A small sound classifier, trained from scratch.
Model: log mel input, arch jasper, norm groupnorm, activation relu, depths [2, 5, 2], widths [128, 160, 192].
Data: trained on synthetic speech, music and everyday sounds put through simulated rooms and audio effects, 39062 training examples.
Rows from block 6 of a small sound classifier, named by matrix and row number. Rows with one number belong to one channel. Each number is 50 + 10 x the weight over its row's rms, rounded and kept within 0 to 99. All counts start at 0.
After each channel's rows are labels from the 100 clips, of 14848, where the channel reaches its highest value: "top examples" is what is common among them. Only what is clearly more common there than usual is listed. The data: synthetic speech, music and everyday sounds put through simulated rooms and audio effects.
# convs0: first width-5 conv (model.blocks.6.convs.0.weight, 160x160x5, each kernel summed), inputs 0-79
# convs1: second width-5 conv (model.blocks.6.convs.1.weight, 160x160x5, transposed, each kernel summed), outputs 0-79

convs0.42:49 57 52 64 30 39 65 65 46 62 46 57 68 54 41 51 46 60 51 76 44 56 35 50 75 56 57 49 66 58 49 36 60 63 37 68 62 54 55 51 39 36 54 35 47 38 51 52 59 43 55 40 52 52 56 45 46 57 60 46 53 48 49 56 52 47 50 62 37 52 48 65 45 48 60 52 56 62 54 51
convs1.42:41 54 43 42 60 62 60 37 48 60 39 57 43 50 55 49 65 55 40 61 44 58 61 46 47 63 65 50 56 47 43 53 43 53 47 59 36 52 57 41 56 58 67 48 54 76 58 59 48 35 40 40 55 54 63 45 38 34 48 51 58 56 52 55 72 52 58 68 49 70 61 45 32 38 43 37 35 73 33 38
top examples: drums

convs0.87:55 41 59 61 55 55 48 48 53 47 51 44 57 61 58 54 37 36 61 49 62 49 46 61 54 57 69 44 71 51 60 33 55 46 51 39 54 56 40 57 74 63 50 52 48 51 34 39 54 58 62 67 57 63 34 50 70 72 59 54 54 54 53 59 52 62 56 35 64 64 52 39 42 53 43 46 59 28 66 43
convs1.87:41 53 70 70 44 40 48 45 47 63 55 59 28 49 56 62 52 60 65 35 44 45 50 49 52 67 32 59 42 46 45 50 58 46 45 66 51 40 51 61 52 40 64 53 52 74 49 48 42 47 65 43 69 41 55 58 59 38 47 54 61 57 45 44 40 51 50 70 35 33 44 39 50 44 55 56 56 44 37 41
top examples: drums; dry

convs0.44:55 65 56 46 46 55 62 50 42 56 41 52 51 51 33 32 60 69 50 69 38 40 74 52 55 50 47 62 53 46 55 49 46 54 64 26 52 40 42 26 44 57 58 48 60 63 41 47 56 59 59 49 42 45 38 34 45 56 32 66 72 55 47 39 31 73 63 51 44 52 49 42 71 49 62 47 41 44 30 38
convs1.44:51 46 57 40 42 41 38 34 33 49 52 57 75 57 29 65 62 46 47 50 52 58 56 44 68 38 43 55 44 58 47 63 50 43 46 47 60 43 67 51 58 39 60 36 56 51 42 48 45 59 67 42 66 59 47 20 43 47 48 45 46 66 60 51 39 53 37 61 51 67 26 51 38 43 53 53 48 48 52 53
top examples: far; drums; reversed

convs0.69:47 55 58 64 41 34 42 65 65 46 46 67 46 64 51 68 49 50 54 61 56 56 68 36 56 46 61 41 49 58 42 51 50 44 59 53 46 73 44 63 30 53 49 46 66 43 41 36 54 50 46 50 47 48 27 38 54 41 46 51 49 66 47 51 47 70 51 50 66 41 30 53 36 45 57 45 46 52 53 59
convs1.69:31 51 49 53 51 61 39 57 46 45 39 44 60 42 46 36 52 69 47 36 44 59 46 55 57 58 41 59 50 50 49 45 50 50 58 55 51 45 58 49 59 44 41 62 27 73 54 43 53 48 34 48 34 52 40 47 52 48 67 51 60 49 46 49 60 37 66 46 61 44 61 38 41 34 33 58 50 39 39 48
top examples: everyday sound

convs0.154:50 51 59 48 51 41 45 66 52 55 40 57 39 30 58 43 60 42 44 56 62 53 68 47 52 40 71 63 51 55 57 55 54 55 55 61 56 51 43 53 37 61 52 63 58 68 56 40 38 47 47 37 79 59 62 33 55 52 65 46 38 44 44 45 43 58 32 61 60 45 53 35 32 46 43 46 47 46 51 48
convs1.154:48 37 48 40 35 53 55 34 38 55 46 62 70 54 41 55 45 53 56 46 50 54 64 40 48 66 50 41 45 54 37 56 44 73 72 52 56 52 66 39 52 39 41 64 47 52 44 43 28 45 64 65 47 53 44 57 41 54 46 35 54 53 44 43 48 54 54 58 63 28 47 54 51 53 58 59 57 52 69 54
top examples: far; everyday sound

convs0.62:66 45 51 64 72 66 41 49 38 51 62 53 43 62 41 60 58 50 63 47 51 58 36 41 52 62 59 41 60 49 57 53 59 53 48 51 49 63 38 52 55 59 46 44 52 40 46 33 50 53 48 48 61 48 72 53 47 40 58 54 38 47 68 59 48 55 40 56 56 51 57 43 73 68 51 68 55 44 66 52
convs1.62:63 32 43 37 40 55 54 45 46 40 32 59 43 40 55 53 45 46 35 53 37 59 83 54 47 55 51 57 40 49 40 54 55 59 49 57 45 71 63 51 47 36 55 65 52 38 44 54 46 55 49 58 51 52 35 50 58 44 46 67 55 39 35 38 50 41 57 64 47 48 63 43 36 48 53 42 44 62 30 52
top examples: short reverberation; everyday sound; reverberation time: 0.15 to 0.3 s

convs0.136:51 39 42 61 47 52 55 28 55 62 28 47 53 53 43 48 51 48 61 43 39 45 39 62 53 50 44 68 68 40 38 46 48 43 55 51 55 53 63 41 42 54 59 39 56 78 56 50 54 56 40 63 62 57 64 30 60 46 39 48 60 56 56 55 42 44 34 48 62 54 71 49 38 64 50 41 50 46 51 68
convs1.136:62 40 50 56 41 49 49 41 34 33 44 58 47 50 41 52 42 39 48 52 22 46 50 32 55 34 38 44 38 55 54 69 57 48 45 36 51 65 59 43 73 52 50 35 64 58 42 73 42 61 52 46 45 49 53 48 35 51 47 33 55 49 57 47 36 72 71 39 33 57 47 58 56 48 70 54 46 43 48 53
top examples: drums; telephone band

convs0.146:45 56 57 52 44 69 50 33 55 50 36 62 33 63 56 37 67 47 38 30 67 57 53 48 37 53 56 56 66 50 29 45 38 51 50 42 56 46 56 58 60 46 48 54 52 47 71 50 50 45 63 48 56 52 38 51 48 52 39 61 48 57 47 39 39 63 58 46 33 37 43 57 59 38 47 49 39 55 39 39
convs1.146:57 48 46 39 52 54 40 45 46 53 61 54 53 59 39 52 52 34 55 64 48 31 59 56 46 43 56 58 45 51 57 32 48 47 40 48 41 35 70 65 65 52 61 64 42 56 37 56 58 38 49 67 54 64 50 41 56 56 61 43 45 33 53 59 52 55 43 42 62 54 44 56 68 45 56 56 55 49 44 66
top examples: short reverberation; far; reverberation time: 0.15 to 0.3 s; number of effects: 0

convs0.49:48 48 64 54 51 49 56 55 64 52 63 66 56 39 69 49 47 36 62 61 48 37 57 64 36 30 46 42 63 55 52 55 40 64 48 46 62 51 36 57 38 42 56 66 49 46 38 61 55 46 44 53 54 43 69 45 61 50 34 44 36 47 60 35 37 51 77 47 50 37 44 56 40 43 45 39 57 54 39 51
convs1.49:42 48 65 54 52 64 38 54 42 44 51 53 60 52 62 48 41 63 54 74 54 60 61 41 52 45 55 47 64 48 58 46 46 42 47 51 43 33 54 58 48 55 57 41 45 28 32 32 62 52 60 64 50 41 53 39 51 41 44 63 42 63 50 45 52 58 54 62 45 48 58 51 56 47 56 59 74 62 53 77
top examples: everyday sound

convs0.115:53 45 82 60 61 31 58 38 64 56 36 76 59 62 54 46 62 43 37 21 57 62 48 53 64 56 43 56 38 49 53 69 51 60 35 36 62 46 60 42 55 62 41 39 48 66 57 60 58 59 57 51 43 48 54 65 42 55 63 47 39 59 52 48 40 50 51 54 30 54 50 52 48 46 58 63 53 55 49 46
convs1.115:52 68 39 48 49 36 63 36 48 52 48 64 54 42 57 54 51 49 28 62 37 44 45 49 56 51 64 48 65 55 46 64 57 59 64 57 53 60 40 20 61 57 71 29 52 50 46 46 37 46 55 46 35 52 49 50 31 57 44 45 52 57 48 42 56 63 49 49 70 62 56 40 42 33 51 48 30 62 41 42
top examples: drums; far

convs0.16:55 45 54 49 54 31 46 33 50 51 59 38 46 46 46 33 46 62 49 34 60 49 27 51 53 38 28 59 48 48 58 42 41 46 57 68 51 52 55 58 58 10 56 50 41 33 63 48 50 47 49 53 46 49 42 55 58 72 53 53 60 61 39 77 46 43 57 61 56 51 50 42 55 40 59 50 61 20 37 64
convs1.16:40 42 38 58 72 48 53 50 39 45 53 43 66 56 61 57 49 51 44 55 44 40 33 50 48 43 59 50 55 42 28 49 60 46 49 44 50 37 50 41 36 60 43 49 50 64 53 50 52 48 56 69 50 59 39 38 68 32 31 57 38 40 63 46 60 43 74 59 43 39 57 52 57 52 64 55 44 68 64 61
top examples: everyday sound

convs0.30:59 60 67 50 61 49 50 57 50 50 47 76 44 60 54 47 69 57 44 58 46 42 56 37 59 45 48 48 54 44 64 41 48 45 51 60 58 56 58 53 49 57 59 55 57 36 71 61 57 65 63 51 47 47 37 53 43 62 41 48 44 60 48 40 57 46 79 50 67 46 57 41 67 41 56 53 61 45 35 50
convs1.30:55 54 46 49 42 80 55 49 42 49 60 57 47 47 52 51 45 64 53 60 54 72 60 45 59 56 37 56 60 45 42 56 42 61 48 60 32 40 54 60 52 44 41 59 60 48 48 59 28 31 42 61 54 50 46 61 47 54 58 54 77 44 53 57 52 46 36 46 43 53 66 57 43 69 42 42 50 63 46 58
top examples: far

convs0.23:38 46 45 51 48 52 69 80 68 49 36 54 35 60 43 53 46 51 53 55 44 55 56 64 53 44 72 31 44 35 51 60 36 43 51 70 52 39 58 43 52 44 27 53 48 38 72 54 41 50 37 36 43 55 44 52 57 52 61 60 42 51 56 67 53 50 61 58 44 67 56 28 60 41 40 65 51 47 32 47
convs1.23:55 54 47 38 40 46 51 59 50 47 43 41 60 44 38 44 49 46 47 47 62 70 66 66 55 64 33 52 47 27 49 33 61 50 38 67 42 41 57 50 42 59 55 48 60 41 41 67 58 56 54 51 31 41 50 38 61 47 43 27 47 48 38 60 54 43 44 40 29 44 46 46 60 57 44 48 51 52 61 57
top examples: everyday sound; number of effects: 3 or more

convs0.38:71 45 50 51 52 42 58 39 52 41 60 45 63 53 47 43 57 69 67 47 41 55 49 52 50 45 43 56 46 55 62 53 46 51 46 64 52 42 43 57 31 50 76 26 58 63 49 50 52 59 52 62 62 51 50 54 43 61 67 44 48 54 43 43 56 58 48 39 62 66 47 67 44 60 74 46 46 52 53 41
convs1.38:58 55 59 54 51 52 40 56 51 56 59 44 53 60 46 44 54 62 39 32 61 47 54 68 50 54 65 36 64 62 43 40 39 59 57 53 73 56 48 46 64 48 48 68 39 50 61 30 53 56 51 46 65 49 69 64 61 53 42 65 79 62 40 54 56 45 48 75 49 64 48 44 63 59 46 49 50 56 46 49
top examples: far; number of effects: 0

convs0.65:54 50 57 39 41 43 62 38 43 59 42 50 69 56 59 71 59 41 37 60 54 49 50 64 58 56 50 57 40 51 63 52 54 55 45 46 48 49 63 43 38 34 51 55 50 40 51 47 38 61 52 32 59 60 62 55 50 53 26 42 46 43 52 51 58 48 50 50 41 75 57 72 49 56 26 70 30 63 49 52
convs1.65:42 51 54 50 55 49 58 69 67 45 55 53 36 41 66 53 50 56 53 34 59 60 41 78 36 59 64 49 52 51 57 47 63 70 45 73 40 56 41 32 62 58 42 55 34 42 54 58 44 45 49 65 41 51 47 36 61 61 50 42 42 48 47 42 72 51 70 65 60 37 60 52 68 33 56 44 47 52 44 55
top examples: chorus; everyday sound

convs0.125:52 61 51 46 43 53 54 58 42 61 43 46 50 43 57 63 54 45 36 37 54 64 62 51 52 44 53 63 77 61 39 57 43 52 64 60 65 24 62 47 48 61 47 50 51 22 55 56 50 53 61 40 56 70 51 70 48 61 48 38 50 69 34 37 57 38 72 43 36 52 51 53 34 41 37 54 60 55 45 61
convs1.125:59 51 59 63 39 47 52 49 60 34 55 50 46 37 66 52 59 61 40 51 56 36 61 44 52 61 61 52 44 49 36 57 48 55 48 45 39 50 51 46 41 51 49 45 55 58 54 65 47 47 51 51 55 49 41 62 50 53 62 50 44 62 61 56 53 43 56 63 53 48 70 48 51 62 51 57 56 34 34 51
top examples: chorus; number of effects: 3 or more

convs0.79:62 72 55 68 76 70 51 50 21 41 39 62 48 56 59 65 48 56 53 28 62 51 44 45 44 60 61 57 56 54 40 43 55 41 60 68 50 59 41 61 68 58 50 53 67 47 34 33 45 55 54 48 51 51 57 52 45 70 54 30 52 38 62 43 52 45 52 45 63 36 35 58 60 57 61 54 48 52 60 63
convs1.79:38 29 55 44 45 38 47 42 49 27 39 66 34 49 54 54 49 31 36 57 42 53 63 52 52 41 54 46 54 61 58 68 44 53 50 59 34 36 36 47 45 45 45 55 57 45 63 43 51 49 64 41 51 43 59 63 67 56 44 55 42 62 33 49 56 56 47 48 49 53 64 55 62 46 41 60 52 36 52 63
top examples: far

convs0.155:48 30 58 52 46 42 37 46 49 34 59 58 24 52 41 70 52 54 45 25 53 33 51 73 60 50 56 39 52 45 53 56 33 45 67 41 37 45 43 42 39 53 53 44 59 61 49 43 43 42 54 44 51 32 39 60 64 62 58 42 60 49 79 47 65 52 56 60 46 56 43 54 53 54 61 49 43 68 61 58
convs1.155:42 43 47 47 45 59 46 53 50 52 67 69 57 52 48 41 46 46 56 36 58 47 46 42 33 41 43 59 56 40 39 37 43 48 40 33 53 62 64 50 29 46 38 34 50 48 61 35 45 62 46 47 27 46 44 32 40 40 47 53 43 56 39 60 40 37 45 42 51 40 68 45 37 29 55 48 55 37 56 38
top examples: wah; telephone band